Rows from block 12, named by matrix and row number. Rows with one number belong to one neuron. Each number is 50 + 10 x the weight over its row's rms, rounded and kept within 0 to 99. All counts start at 0. After the name is the row's rms in percent of the matrix's.
# gate: MLP gate (model.blocks.12.mlp.gate.weight, 768x384), inputs 192-287
# fc1: MLP up (model.blocks.12.mlp.fc1.weight, 768x384), inputs 192-287
# fc2: MLP down (model.blocks.12.mlp.fc2.weight, 384x768, transposed), outputs 192-287
gate.556 085:33 53 43 61 44 23 63 60 40 47 52 41 51 44 61 55 43 54 45 41 49 54 49 50 60 46 45 54 40 50 46 48 39 52 62 51 58 55 65 84 51 40 56 57 53 43 46 45 29 43 50 63 51 57 49 66 36 48 55 50 42 53 48 32 31 59 45 52 47 46 48 32 37 33 47 42 33 49 63 36 45 75 51 40 46 38 43 55 51 66 45 43 59 51 43 55
gate.557 108:33 73 52 56 48 33 56 50 33 42 65 46 52 53 46 71 51 41 45 57 49 32 32 68 42 56 37 51 50 44 41 60 53 55 34 44 38 42 64 57 44 51 55 38 58 44 42 50 71 30 62 67 50 60 44 64 51 50 56 57 72 52 53 51 60 65 54 50 42 49 43 66 49 54 51 54 27 51 56 44 36 65 53 58 52 61 38 47 43 26 41 45 40 63 50 50
gate.558 097:51 58 52 42 48 45 38 35 28 58 50 41 28 44 48 64 36 24 43 60 49 41 48 30 57 56 43 57 39 35 36 56 59 53 46 60 45 72 38 33 56 57 55 49 47 50 47 64 58 51 76 42 58 27 45 38 55 48 40 66 46 54 37 42 47 68 58 53 53 50 60 42 44 51 55 55 59 44 60 47 42 60 58 41 48 59 41 56 52 35 50 36 54 75 45 54
gate.559 115:61 60 54 37 43 39 53 40 13 35 48 45 44 51 42 47 48 66 44 50 41 26 43 47 55 59 33 38 49 51 45 34 52 39 37 56 57 38 30 49 56 59 54 58 44 49 38 59 60 47 54 56 69 60 50 45 37 49 46 64 49 41 50 61 69 58 56 56 44 46 33 63 50 44 61 56 61 49 50 61 58 47 49 45 43 47 71 54 64 54 60 46 66 46 61 57
gate.560 052:27 36 53 66 61 63 54 46 73 52 46 47 45 67 55 74 43 37 66 43 41 59 40 26 28 50 34 54 32 42 36 49 45 49 58 70 52 55 55 64 52 54 62 49 49 64 66 71 42 51 40 34 33 32 60 58 51 52 50 41 39 54 60 39 42 53 63 49 54 46 57 57 55 54 50 62 59 38 50 47 70 55 53 43 54 57 48 50 53 60 58 54 45 69 47 55
gate.561 099:56 40 45 46 62 28 59 43 39 45 43 43 47 49 58 41 18 58 32 36 25 38 66 35 63 43 43 57 57 62 55 60 52 42 65 31 55 51 51 49 64 56 45 57 46 72 56 57 31 47 40 50 50 61 40 45 64 44 68 57 44 60 53 36 55 52 39 53 47 43 40 50 73 59 56 67 44 48 66 50 45 54 49 46 62 43 65 47 52 38 57 44 32 46 61 56
gate.562 102:64 44 45 32 41 75 35 37 53 41 50 40 50 34 45 53 35 47 60 38 61 50 39 34 56 65 63 47 59 38 64 46 41 65 48 40 69 57 47 54 50 41 50 58 52 54 63 32 55 65 46 61 43 69 47 29 50 49 62 41 53 44 48 53 52 64 68 59 44 50 53 51 58 50 45 50 40 19 54 44 42 52 43 66 71 40 41 61 57 83 54 63 46 44 34 50
gate.563 106:48 47 52 57 60 33 60 63 65 43 50 40 52 60 46 45 59 56 63 21 41 37 66 54 58 52 49 60 57 53 47 62 45 50 45 46 62 42 61 48 42 42 59 54 50 68 56 55 46 43 35 61 55 70 61 66 49 59 55 66 54 52 66 42 39 53 60 50 50 33 50 56 62 51 47 61 40 54 52 26 62 57 69 69 77 64 66 48 59 65 58 34 36 44 49 45
gate.564 105:59 25 52 55 54 59 37 53 49 51 52 63 48 42 41 49 32 55 39 47 49 59 57 40 46 54 36 55 48 42 43 60 39 56 53 40 41 62 36 62 33 53 51 45 77 44 66 56 45 65 64 42 64 50 47 41 44 59 50 36 44 48 45 49 34 44 44 41 61 35 41 56 43 62 48 44 39 51 59 58 62 57 53 45 48 73 47 48 43 59 65 44 62 49 58 24
gate.565 067:66 32 60 60 33 63 47 52 51 49 49 56 53 43 57 50 54 50 46 72 60 57 47 33 28 51 76 50 70 53 51 58 57 58 55 52 46 65 66 67 46 51 53 53 59 45 49 52 52 56 50 38 45 56 47 41 56 64 50 50 59 47 55 72 58 49 59 50 65 53 64 38 51 36 44 39 57 55 43 66 51 62 49 33 50 68 42 19 49 54 37 34 55 38 64 37
gate.566 101:61 32 56 47 62 62 71 45 64 48 59 45 45 38 41 59 31 44 52 54 50 44 58 68 48 52 35 46 65 47 48 49 67 57 34 56 52 64 58 64 54 59 38 64 49 52 49 49 40 52 60 42 59 55 47 62 62 58 54 28 35 47 48 39 49 56 61 40 47 49 57 57 47 57 51 68 50 46 54 48 63 54 39 60 63 58 44 45 39 52 54 59 45 46 45 49
gate.567 123:42 39 63 52 65 59 49 49 56 46 52 55 52 39 51 62 49 57 36 31 69 62 38 32 44 55 60 44 46 45 59 63 49 33 52 67 42 51 64 50 43 53 54 63 42 47 41 51 59 58 54 36 63 44 56 53 59 58 39 36 56 44 52 38 50 63 71 42 44 45 40 39 48 45 48 49 39 69 52 51 46 66 55 39 46 69 62 53 44 48 46 50 66 59 72 27
gate.568 107:45 28 41 73 55 60 62 48 49 40 37 52 51 54 43 30 68 52 52 43 40 55 60 37 55 39 47 55 55 48 37 40 58 47 56 60 49 55 47 53 55 48 43 36 66 47 61 60 34 54 57 47 44 64 55 35 47 42 47 61 55 44 51 57 52 52 65 54 53 64 64 45 35 42 51 37 44 62 49 55 40 62 53 45 50 69 54 41 40 60 62 34 42 59 62 49
gate.569 064:43 49 57 34 64 42 34 56 40 61 47 58 34 41 59 62 27 49 42 69 46 58 40 57 50 46 48 60 45 38 36 55 59 63 45 51 26 38 49 63 44 62 63 36 67 60 48 65 43 47 70 31 68 33 52 47 49 49 47 38 53 48 42 51 37 60 42 47 53 47 45 38 41 64 45 44 65 43 58 50 53 71 46 46 43 63 44 43 47 48 41 43 54 75 45 52
gate.570 080:57 61 62 69 44 56 46 51 77 52 48 44 49 58 48 63 41 49 54 54 43 40 43 37 39 49 61 44 42 48 51 59 48 53 77 56 51 66 39 50 35 50 48 51 54 35 43 91 37 44 48 41 59 57 50 40 54 51 52 51 41 46 65 47 49 38 47 37 42 44 61 55 51 50 53 55 62 52 59 54 41 41 58 44 56 55 56 47 48 44 36 39 44 58 63 43
gate.571 116:67 60 46 48 55 38 50 63 60 48 54 44 50 60 59 40 59 41 47 50 50 59 56 50 52 55 42 39 43 61 37 55 48 63 48 46 59 73 38 33 51 61 51 55 55 42 34 66 24 50 35 62 49 66 29 60 59 47 52 37 61 34 52 46 49 61 62 42 46 55 51 43 36 55 57 47 65 42 44 52 44 79 44 48 66 45 47 54 58 58 56 34 48 42 52 61
gate.572 118:56 49 33 42 54 14 59 54 72 56 39 33 49 48 47 43 41 72 46 48 26 59 61 39 69 50 55 51 52 50 59 32 50 53 41 57 44 62 55 37 53 56 55 41 54 50 35 66 33 57 55 49 49 54 35 39 47 59 54 50 41 44 61 57 70 42 61 48 52 54 68 37 45 50 62 53 68 40 56 53 63 45 54 55 53 39 56 36 39 48 65 39 48 54 42 50
gate.573 111:51 27 40 50 44 20 68 56 66 61 46 33 40 42 50 43 41 57 45 52 25 47 57 51 58 42 56 54 57 49 55 58 57 57 52 44 54 57 63 45 56 49 54 45 42 58 52 48 35 59 54 40 48 60 50 24 46 54 67 40 42 42 40 44 66 32 51 49 49 55 63 46 56 49 61 53 54 52 52 56 79 53 48 60 55 35 40 46 52 45 58 47 52 59 54 41
gate.574 104:47 33 62 68 38 44 55 52 80 46 47 60 53 58 54 51 34 73 44 44 70 48 65 42 09 42 58 67 47 39 47 55 71 58 52 54 46 49 50 52 51 46 34 38 57 51 46 24 56 49 25 44 47 46 49 48 51 62 56 45 43 67 44 35 48 53 37 50 37 30 71 41 61 43 48 49 44 51 62 68 67 43 50 49 53 66 56 49 50 45 42 42 54 50 43 58
gate.575 116:29 48 52 46 50 50 66 37 52 49 38 53 51 52 45 70 44 59 25 53 39 36 43 40 52 54 50 50 62 59 39 46 47 39 53 60 46 42 44 50 56 51 56 48 43 50 47 52 32 47 68 51 59 42 48 50 51 60 74 68 50 52 61 39 52 58 59 47 49 67 63 46 53 51 47 59 55 50 59 55 54 36 71 43 54 41 34 67 53 46 52 55 49 54 46 47
gate.576 124:81 50 55 64 69 37 46 57 68 55 61 42 39 51 57 54 50 45 58 48 45 50 54 44 47 45 39 69 45 34 65 67 61 50 69 52 55 49 50 40 51 75 72 48 45 53 49 60 21 36 38 58 51 37 46 44 57 59 62 48 53 48 42 65 46 53 58 53 41 64 45 41 59 38 65 45 64 49 61 50 58 57 62 33 64 58 48 66 50 66 55 74 49 52 48 58
gate.577 093:38 28 44 46 54 40 49 49 47 65 52 34 49 53 52 49 59 38 57 47 36 44 44 69 53 40 33 41 44 47 53 46 67 48 34 58 54 57 60 18 53 45 48 45 53 59 37 27 48 45 71 58 37 67 31 57 76 46 43 43 54 46 43 67 34 49 47 61 54 39 56 54 54 52 49 37 38 58 42 38 32 82 49 47 44 28 53 48 33 51 48 33 44 44 49 51
gate.578 123:61 53 73 48 56 35 66 34 55 46 52 38 34 55 52 45 34 52 46 73 47 47 41 71 30 34 43 55 41 37 53 55 50 45 61 61 45 72 57 46 57 45 54 49 51 52 37 51 50 48 38 49 64 48 40 46 58 54 52 59 32 74 81 52 61 55 51 71 72 57 59 53 53 55 54 42 64 49 43 61 55 71 48 50 57 52 47 57 45 63 48 54 51 46 44 54
gate.579 066:38 61 55 41 56 46 50 55 47 54 53 48 47 49 50 48 59 51 36 64 47 51 52 56 56 47 35 58 40 43 48 53 49 41 39 59 46 62 48 49 48 45 51 51 63 72 57 35 33 62 35 56 50 35 54 56 47 49 59 59 56 43 53 47 26 52 58 50 51 48 64 52 54 48 47 41 44 58 48 47 39 64 52 48 54 29 48 63 54 50 35 44 42 55 36 49
fc1.556 072:33 69 61 42 41 61 46 40 40 43 47 46 44 44 48 58 45 58 38 45 42 58 55 29 27 50 28 53 35 75 40 51 46 49 33 60 48 51 56 37 56 38 54 53 31 44 61 53 47 54 47 42 26 24 63 47 57 47 47 50 50 55 44 41 50 42 49 66 59 45 50 49 43 54 49 60 58 64 51 61 39 55 47 41 47 23 55 38 49 26 60 57 63 63 52 39
fc1.557 116:35 35 61 43 46 56 43 54 50 63 40 46 39 37 57 49 36 57 70 65 58 61 66 54 51 37 58 68 44 48 69 51 50 42 49 53 44 50 40 67 37 42 55 56 62 44 39 57 44 50 51 41 58 41 50 43 45 58 42 60 47 49 52 25 45 54 55 39 60 76 60 26 50 62 47 41 41 39 50 46 57 65 45 53 29 51 47 50 41 65 65 47 79 48 45 43
fc1.558 112:35 46 51 44 52 51 62 52 42 47 45 65 59 54 58 48 52 62 54 26 55 52 52 68 35 46 62 37 57 44 55 42 46 38 40 54 66 41 51 70 45 60 33 63 36 48 52 35 46 55 41 51 46 55 53 52 40 44 55 48 59 31 47 52 48 52 30 57 42 46 32 65 50 53 47 61 45 46 50 71 42 46 38 68 34 38 64 51 50 63 51 58 52 41 52 47
fc1.559 120:52 24 62 41 56 49 43 50 65 51 62 39 47 52 59 41 57 69 61 58 60 52 50 61 37 40 50 44 57 39 43 54 48 60 43 52 46 53 64 44 30 38 64 41 54 63 47 50 30 58 38 35 55 29 48 43 48 54 30 62 37 56 59 60 41 46 56 45 56 40 48 56 51 48 50 50 61 55 32 37 49 47 52 53 60 43 46 49 54 33 52 46 55 43 20 52
fc1.560 049:29 53 55 46 66 78 47 51 54 49 45 43 50 48 51 48 48 40 52 32 42 52 50 14 45 49 35 55 54 54 45 52 45 51 60 58 53 39 72 57 52 53 51 48 45 73 52 46 37 55 42 32 34 61 68 50 47 45 51 45 26 50 54 44 39 49 50 55 56 51 54 52 51 56 48 48 60 39 55 63 59 80 48 48 54 50 45 57 50 57 44 56 67 55 50 46
fc1.561 097:43 45 43 64 54 45 49 39 38 42 42 66 55 49 35 66 57 39 47 64 65 55 41 48 60 40 35 49 57 57 33 35 52 52 63 55 50 43 36 61 44 54 59 60 57 47 45 59 32 54 54 56 44 49 52 54 49 42 42 86 70 48 41 55 48 63 53 50 47 48 45 65 40 41 49 32 53 46 42 54 39 55 54 50 48 58 72 38 48 52 67 42 41 42 42 32
fc1.562 111:50 29 51 62 52 45 49 59 35 53 64 49 53 65 31 48 49 31 55 67 61 50 61 38 54 51 52 48 67 62 55 51 68 46 55 39 44 49 38 27 43 62 47 41 61 28 39 48 60 44 56 50 37 54 29 63 55 57 36 44 71 23 50 57 45 39 39 83 30 41 50 54 53 48 57 37 45 53 50 54 38 50 48 43 59 52 34 40 53 47 52 51 38 44 48 60
fc1.563 112:40 64 46 24 44 56 48 54 50 53 65 50 51 46 72 43 41 41 47 65 39 58 37 49 55 54 57 61 48 50 49 63 36 63 60 46 33 45 60 47 50 46 51 39 52 34 38 53 37 41 43 66 51 56 34 57 67 42 53 54 46 59 51 48 53 46 66 47 53 65 52 49 38 56 53 47 53 47 38 55 51 52 42 40 41 50 58 57 47 55 42 46 55 46 49 64
fc1.564 086:16 38 55 55 52 42 65 57 48 52 59 46 47 54 43 57 43 53 38 58 55 46 50 66 69 56 54 58 56 59 55 53 40 50 45 50 49 61 49 31 56 57 51 44 49 56 45 36 56 58 55 54 52 51 49 59 48 48 60 46 52 55 55 41 51 38 64 52 46 35 51 57 50 46 42 50 51 45 41 38 71 50 50 57 69 47 57 55 55 35 60 55 36 49 58 39
fc1.565 065:47 55 51 69 60 52 41 43 49 43 56 38 52 42 45 35 55 30 36 57 38 53 50 58 30 52 44 68 62 50 26 43 59 42 47 52 40 42 49 65 58 42 67 46 52 36 76 34 46 66 59 47 56 41 60 65 51 55 47 42 43 52 44 42 48 46 49 44 37 51 47 54 53 46 52 45 49 37 62 32 59 45 57 49 47 32 57 45 65 34 64 67 57 57 30 38
fc1.566 099:64 56 67 43 38 38 50 47 54 56 49 39 48 54 59 57 42 57 48 55 46 44 34 49 42 49 51 29 45 45 54 54 57 46 51 60 42 64 65 48 56 49 50 55 53 40 53 52 42 55 42 67 68 44 44 39 55 50 54 50 34 64 64 52 40 54 51 73 58 50 32 55 43 51 46 56 68 36 52 44 73 65 42 40 46 40 35 49 60 54 56 54 55 48 68 44
fc1.567 133:58 43 53 71 55 42 37 26 88 52 64 64 37 48 44 53 35 55 53 55 55 51 53 63 52 33 56 38 53 41 64 44 62 44 66 52 50 62 60 47 46 50 46 50 83 23 59 46 35 51 59 58 57 48 33 39 49 50 45 52 64 51 39 72 44 48 46 28 53 50 49 36 37 59 50 39 43 54 52 39 55 50 54 38 37 65 48 39 39 59 53 53 45 64 55 38
fc1.568 104:60 45 43 47 46 55 50 63 58 52 44 47 50 47 60 42 62 77 59 39 52 50 58 39 61 44 33 67 54 44 47 50 59 55 45 47 59 53 55 60 50 46 59 48 37 67 56 53 39 51 48 52 49 51 55 44 44 46 52 55 35 47 62 54 43 50 40 41 47 52 49 44 52 47 54 57 62 45 53 46 46 45 52 59 46 42 64 47 60 54 50 49 52 59 34 60
fc1.569 059:74 48 39 49 50 26 48 51 53 43 45 34 44 70 52 46 47 35 37 56 44 43 51 45 53 43 30 48 43 59 43 61 63 52 25 45 59 57 29 38 53 67 50 53 53 55 62 53 48 54 52 40 59 51 39 42 47 46 54 35 41 40 55 67 33 48 52 54 44 49 46 67 51 43 41 52 72 47 56 32 50 42 58 31 48 60 37 55 61 44 50 48 38 65 40 63
fc1.570 074:51 50 51 57 51 62 56 44 30 43 44 40 48 55 50 55 42 36 47 47 47 49 43 51 45 46 49 53 54 51 49 54 53 60 57 55 47 47 47 69 46 39 55 55 50 44 38 51 25 46 42 48 54 59 49 47 47 56 58 44 55 45 55 45 66 45 46 50 48 47 68 42 43 52 50 63 67 43 57 63 57 52 49 53 54 41 46 60 47 69 36 32 57 56 47 59
fc1.571 115:49 54 51 62 51 62 46 57 76 33 42 45 43 41 52 49 47 67 43 37 47 46 45 56 29 55 38 59 36 59 53 56 46 57 43 60 58 57 57 35 60 51 45 48 47 41 54 56 27 46 49 70 47 43 56 60 40 39 56 33 47 59 49 46 55 48 34 52 48 55 42 52 56 53 62 50 51 62 66 45 60 56 61 56 57 48 42 70 52 71 57 53 49 60 51 57
fc1.572 102:47 49 41 61 38 45 68 41 49 38 43 49 46 53 53 43 48 54 51 43 55 57 40 67 57 40 58 37 41 59 51 54 42 45 53 59 65 45 53 24 52 51 35 48 41 44 48 56 36 63 60 30 63 79 53 43 47 55 49 19 23 25 47 56 50 42 56 41 50 57 52 54 43 60 48 38 66 46 49 49 57 54 40 57 49 40 56 50 51 48 47 38 63 39 46 50
fc1.573 116:49 38 53 36 35 71 45 58 53 50 44 57 56 62 54 58 70 44 47 69 51 52 39 71 44 60 36 51 50 59 33 49 40 44 43 59 53 51 40 50 54 51 59 57 48 56 61 35 43 45 23 70 46 46 44 60 51 43 43 64 53 49 64 37 40 35 51 57 46 32 45 59 50 38 44 35 41 51 46 30 33 58 47 35 41 45 37 69 65 51 41 61 28 50 55 50
fc1.574 120:52 50 50 51 35 67 45 53 53 67 52 52 52 42 46 56 45 60 46 42 67 57 49 66 45 52 62 35 35 54 42 55 46 48 19 62 53 48 55 34 34 45 56 56 49 35 61 48 32 32 51 41 43 45 54 49 39 42 49 69 44 47 52 39 44 64 42 46 37 40 43 43 42 46 28 51 86 44 48 46 57 58 34 42 32 49 39 56 39 28 58 59 52 43 42 42
fc1.575 115:63 72 69 32 40 44 53 69 50 51 34 65 47 30 56 40 62 47 51 60 54 61 43 55 33 37 68 54 56 38 61 47 41 43 48 59 43 55 65 65 56 54 53 60 37 48 40 66 59 63 48 51 60 66 44 53 52 57 54 38 38 37 45 52 57 69 28 59 55 55 41 45 46 49 45 56 46 54 47 50 45 52 54 47 38 58 62 34 45 52 30 62 57 60 46 41
fc1.576 115:29 70 44 28 39 51 53 56 43 60 62 43 48 50 65 62 44 70 57 54 50 50 29 34 63 67 50 37 44 46 36 64 44 48 55 51 42 56 69 65 49 51 65 51 63 56 44 36 58 48 67 41 50 39 46 50 32 55 52 53 22 54 37 30 57 48 45 63 62 47 60 38 60 62 63 47 41 64 74 57 52 48 63 54 47 54 41 42 47 36 37 54 71 63 64 49
fc1.577 101:48 45 50 37 60 48 46 63 39 56 43 56 46 47 26 39 55 54 59 56 40 43 71 40 39 38 38 49 43 56 58 44 61 32 49 46 48 30 48 30 48 50 48 59 35 51 39 57 74 40 56 54 39 53 39 42 65 46 51 58 53 52 47 52 30 56 17 54 44 41 58 63 60 52 51 63 45 48 59 41 42 41 45 46 49 26 37 63 43 50 44 32 64 50 46 60
fc1.578 117:48 47 65 41 51 72 60 42 37 48 47 35 41 36 70 52 36 53 31 48 49 46 62 58 39 46 64 49 48 42 39 48 49 41 38 59 44 59 51 56 54 53 48 55 53 54 51 49 64 46 47 43 79 64 48 37 44 43 55 29 25 48 59 43 57 65 55 63 57 60 49 59 42 43 54 43 58 50 62 52 71 75 56 56 39 59 37 51 47 36 54 57 45 58 41 48
fc1.579 071:63 55 41 37 35 47 59 66 28 50 51 60 54 57 58 48 50 38 37 51 57 65 44 57 55 46 52 46 59 47 58 46 48 63 35 57 51 47 53 41 62 47 48 54 38 49 29 45 41 59 54 74 43 28 42 44 54 55 57 49 33 50 53 47 34 43 70 50 51 56 45 53 44 46 54 67 61 53 49 49 52 50 47 44 50 58 42 51 50 66 44 71 50 43 35 48
fc2.556 054:51 54 55 45 52 50 47 48 42 42 50 50 56 64 75 43 44 46 53 46 49 49 55 52 54 48 74 49 43 62 47 56 42 33 38 46 52 43 46 60 49 58 43 53 53 43 44 42 48 50 47 58 49 54 50 20 56 56 47 42 62 61 87 52 50 42 44 51 47 46 48 48 56 55 56 61 50 48 51 46 47 56 50 65 19 40 51 53 61 53 49 25 49 58 51 55
fc2.557 099:52 49 42 59 48 41 41 46 53 42 47 54 49 36 66 43 56 51 47 60 48 43 51 48 37 51 60 66 81 57 51 46 56 58 64 45 55 40 39 45 51 34 38 50 39 66 49 62 51 45 54 33 44 45 40 59 46 46 53 62 54 57 48 43 48 41 43 36 39 40 41 50 45 57 55 57 51 51 39 63 42 36 51 55 40 56 44 49 51 57 46 20 63 50 79 25
fc2.558 104:55 52 54 56 44 64 50 43 33 38 33 64 56 55 56 50 54 46 63 61 55 39 26 50 57 49 45 58 44 45 54 64 54 69 40 51 53 33 45 43 50 57 63 51 47 57 50 46 48 62 55 52 46 48 46 76 36 52 44 58 57 43 38 41 45 66 53 37 41 44 50 59 57 38 59 57 61 30 75 38 55 71 50 41 44 27 43 50 49 63 40 76 59 52 62 49
fc2.559 102:44 34 46 43 48 52 48 38 45 45 52 47 68 68 47 56 49 52 47 52 49 46 62 52 50 49 43 64 48 70 58 50 32 42 39 32 50 43 47 51 54 22 42 54 40 53 47 56 51 52 52 17 44 48 50 49 47 53 47 64 39 93 32 50 52 47 49 62 28 53 51 48 48 55 41 44 57 69 35 60 53 46 57 51 63 66 48 49 45 48 43 60 60 59 43 57
fc2.560 036:48 48 45 52 48 54 57 48 50 51 32 50 82 33 43 37 51 52 46 53 47 53 48 47 43 43 60 65 62 64 41 50 40 64 48 48 49 38 46 42 47 45 56 50 55 73 56 48 54 09 50 34 40 62 49 51 48 47 52 57 65 89 63 49 55 60 49 39 60 54 53 52 47 51 42 54 48 49 34 61 52 51 49 38 55 46 46 59 47 45 41 93 67 55 71 41
fc2.561 105:44 51 51 60 51 53 48 43 47 42 41 50 40 59 48 58 30 44 50 41 60 50 28 51 52 61 73 58 45 41 39 44 63 49 55 57 42 53 60 58 53 47 59 48 54 67 33 49 49 31 40 49 39 64 54 32 64 43 52 83 33 42 51 53 57 38 57 46 36 60 68 43 58 41 51 59 49 47 65 37 41 44 55 47 58 47 46 57 65 47 41 47 52 41 58 43
fc2.562 109:43 49 47 45 47 36 40 44 47 50 44 44 76 66 65 51 47 57 56 40 56 56 61 46 58 52 49 46 50 53 50 56 67 59 61 47 49 37 23 35 40 41 34 44 74 11 50 50 47 45 44 51 53 51 56 40 48 56 53 66 66 58 52 50 49 44 52 52 37 56 52 52 49 56 57 47 53 42 43 56 47 56 55 62 62 69 58 47 64 63 44 51 35 41 70 54
fc2.563 111:56 45 35 65 55 45 40 45 44 52 63 52 49 57 24 46 55 36 51 62 54 42 53 43 46 72 57 46 51 67 49 42 44 49 63 51 44 60 47 41 23 50 52 52 45 36 60 61 52 43 62 48 60 38 46 52 56 34 53 52 58 45 60 50 44 47 27 50 50 47 56 63 47 34 40 34 52 51 37 53 46 54 56 44 53 62 41 58 46 54 52 68 44 54 88 46
fc2.564 100:53 29 40 51 42 49 62 55 53 37 62 55 70 51 44 65 46 43 59 47 41 43 36 47 49 25 53 56 54 51 45 56 64 54 44 61 53 22 40 46 58 49 42 58 65 64 46 46 44 48 48 63 44 50 45 60 44 42 48 59 35 59 22 55 55 48 43 63 40 43 46 45 51 46 33 55 50 42 70 38 39 54 42 37 46 29 54 56 50 45 54 41 44 30 47 62
fc2.565 063:39 47 56 54 45 57 49 64 22 43 22 51 36 60 48 50 66 51 49 58 37 42 31 47 38 66 63 63 43 48 36 42 51 47 64 45 57 54 46 23 40 50 57 65 46 57 55 42 49 48 53 53 27 46 33 57 47 42 68 52 37 27 28 43 48 49 48 60 41 42 50 49 53 39 75 46 55 56 43 54 35 38 51 62 51 60 40 45 40 33 38 73 39 39 57 35
fc2.566 092:50 45 57 39 51 39 52 29 54 51 62 51 50 60 59 37 49 48 48 53 51 51 43 49 63 49 44 47 38 48 44 53 31 36 09 59 51 53 35 56 61 63 48 57 54 65 48 49 36 50 49 66 47 48 54 52 39 43 48 77 51 59 77 54 44 54 45 49 36 54 55 51 57 45 54 54 49 55 51 46 52 51 52 44 30 53 42 53 41 43 46 21 43 60 50 31
fc2.567 141:59 34 57 47 60 36 41 47 60 49 66 54 36 51 68 40 51 46 45 41 54 58 33 48 52 69 40 39 54 43 58 70 45 53 58 47 49 64 64 45 44 42 50 34 40 41 53 57 51 37 41 38 55 53 50 47 62 54 57 27 66 39 28 45 52 33 42 38 48 52 43 53 51 43 58 37 55 84 30 48 68 29 58 48 61 66 42 59 57 21 45 53 61 55 53 53
fc2.568 107:59 77 64 53 44 37 53 52 54 48 51 55 51 45 59 50 50 63 55 51 51 38 72 55 47 49 41 47 53 50 39 50 46 50 72 53 61 44 55 53 65 45 57 46 46 31 42 39 38 52 49 58 49 70 46 47 31 38 43 47 38 62 47 56 50 55 56 50 58 48 46 51 50 70 41 46 43 32 53 38 47 58 48 48 57 45 46 49 60 61 39 68 63 46 51 51
fc2.569 047:50 50 51 56 51 52 46 48 73 54 70 48 48 54 23 63 45 51 49 47 38 49 55 50 59 45 47 44 42 47 44 50 51 30 64 47 50 44 56 86 51 65 49 43 54 58 48 56 48 55 47 66 30 62 54 34 52 50 42 42 39 48 62 59 47 51 60 61 54 51 51 50 52 25 49 53 53 49 48 39 48 48 49 48 49 54 49 41 50 48 42 25 48 49 45 50
fc2.570 062:54 45 58 62 50 60 50 51 63 49 45 56 68 47 29 60 46 48 49 49 49 50 28 53 51 49 43 41 41 55 55 44 38 53 68 50 50 37 45 71 51 60 59 58 45 27 53 49 44 16 48 72 47 61 48 47 60 54 39 29 27 43 36 52 52 46 53 57 47 50 47 46 51 40 40 54 52 51 58 43 50 41 49 43 52 46 59 47 53 50 52 36 58 63 51 66
fc2.571 141:56 54 80 43 44 38 46 61 37 46 43 42 39 43 45 48 57 41 53 55 62 49 32 48 39 54 47 43 49 48 53 38 52 58 70 44 55 53 66 50 36 37 41 58 46 62 60 49 48 61 48 78 46 41 41 67 54 52 69 50 58 32 54 41 58 49 47 45 28 31 76 55 60 51 72 53 44 52 37 52 52 37 54 50 42 59 43 37 35 36 48 53 47 57 53 52
fc2.572 114:38 49 59 57 40 48 51 64 56 57 41 55 58 37 63 59 66 60 38 41 63 34 46 53 42 56 54 65 33 25 60 59 38 41 16 40 49 49 43 62 63 54 36 65 51 71 55 40 42 41 41 36 50 56 30 60 47 38 51 50 54 65 38 52 46 49 56 63 65 54 47 46 52 59 52 46 62 36 64 67 54 54 54 48 30 49 42 55 45 41 55 50 46 45 58 39
fc2.573 122:61 33 55 49 56 56 39 29 45 41 75 55 50 52 43 54 51 39 55 48 51 50 18 67 57 41 58 52 59 55 37 57 53 34 53 69 50 58 57 60 41 50 53 42 51 39 30 60 46 60 53 41 56 46 59 52 47 65 65 61 58 43 55 41 40 40 56 44 31 50 56 53 60 45 49 41 52 58 52 39 65 46 50 37 58 28 62 51 54 63 47 39 36 58 47 56
fc2.574 130:53 40 56 34 60 72 42 64 57 52 56 38 40 53 46 41 43 43 47 44 64 54 38 49 57 59 55 40 47 54 65 63 36 35 42 46 44 60 61 63 64 50 56 42 69 77 54 46 42 39 45 41 52 22 50 66 70 55 36 66 36 55 58 54 55 48 40 57 49 59 46 54 44 52 48 52 56 65 46 60 53 50 57 48 50 47 39 57 49 37 52 64 57 41 58 64
fc2.575 123:30 63 33 61 58 58 39 58 45 51 38 54 54 41 41 54 54 72 40 50 49 60 42 53 51 44 48 53 50 54 39 57 42 30 31 51 46 51 39 45 67 60 42 39 44 56 40 33 46 68 41 19 53 53 48 50 45 48 48 29 46 63 49 51 50 46 57 53 49 50 32 50 43 75 29 57 53 41 55 55 65 56 48 54 45 41 46 51 57 61 43 41 53 37 42 61
fc2.576 126:63 25 49 64 51 59 44 68 67 51 77 58 54 39 38 66 45 44 55 53 55 66 45 38 63 49 52 37 49 42 55 42 53 65 39 63 50 42 42 55 44 47 64 48 45 41 48 52 48 46 51 51 62 49 49 44 58 40 47 40 30 51 64 53 55 44 47 52 69 51 42 49 48 49 38 57 41 59 59 64 63 42 41 24 56 48 50 60 40 42 55 61 44 55 54 38
fc2.577 097:55 38 52 53 48 42 51 50 58 47 60 50 46 38 46 54 47 48 63 52 48 43 68 55 39 45 49 69 59 76 50 50 39 49 75 53 54 53 50 45 61 63 49 49 51 40 43 55 45 64 54 49 53 46 60 49 42 49 47 66 38 25 36 45 44 57 47 53 84 43 52 49 55 69 57 47 50 53 53 42 53 66 49 42 25 35 54 55 50 49 47 56 61 55 37 69
fc2.578 129:42 33 42 49 51 45 59 42 51 46 42 49 57 60 46 47 55 34 44 39 34 47 60 50 47 43 70 59 44 50 43 45 28 41 42 43 43 55 47 54 52 47 34 61 35 67 52 52 37 61 46 38 36 55 50 45 52 52 45 56 46 38 58 45 39 65 54 54 64 46 71 59 53 60 51 51 48 82 48 23 46 61 63 52 44 54 46 60 32 36 50 36 56 44 48 44
fc2.579 059:51 60 48 50 49 53 51 47 40 51 33 53 55 68 68 58 51 49 49 50 58 43 58 47 56 48 53 56 29 78 58 44 50 58 44 51 54 67 52 66 70 43 67 60 58 49 43 51 47 61 49 53 41 42 47 54 50 50 43 60 10 45 41 47 52 61 44 53 43 52 49 48 48 42 53 57 53 67 53 80 54 57 50 55 49 26 64 53 41 40 53 35 68 32 52 29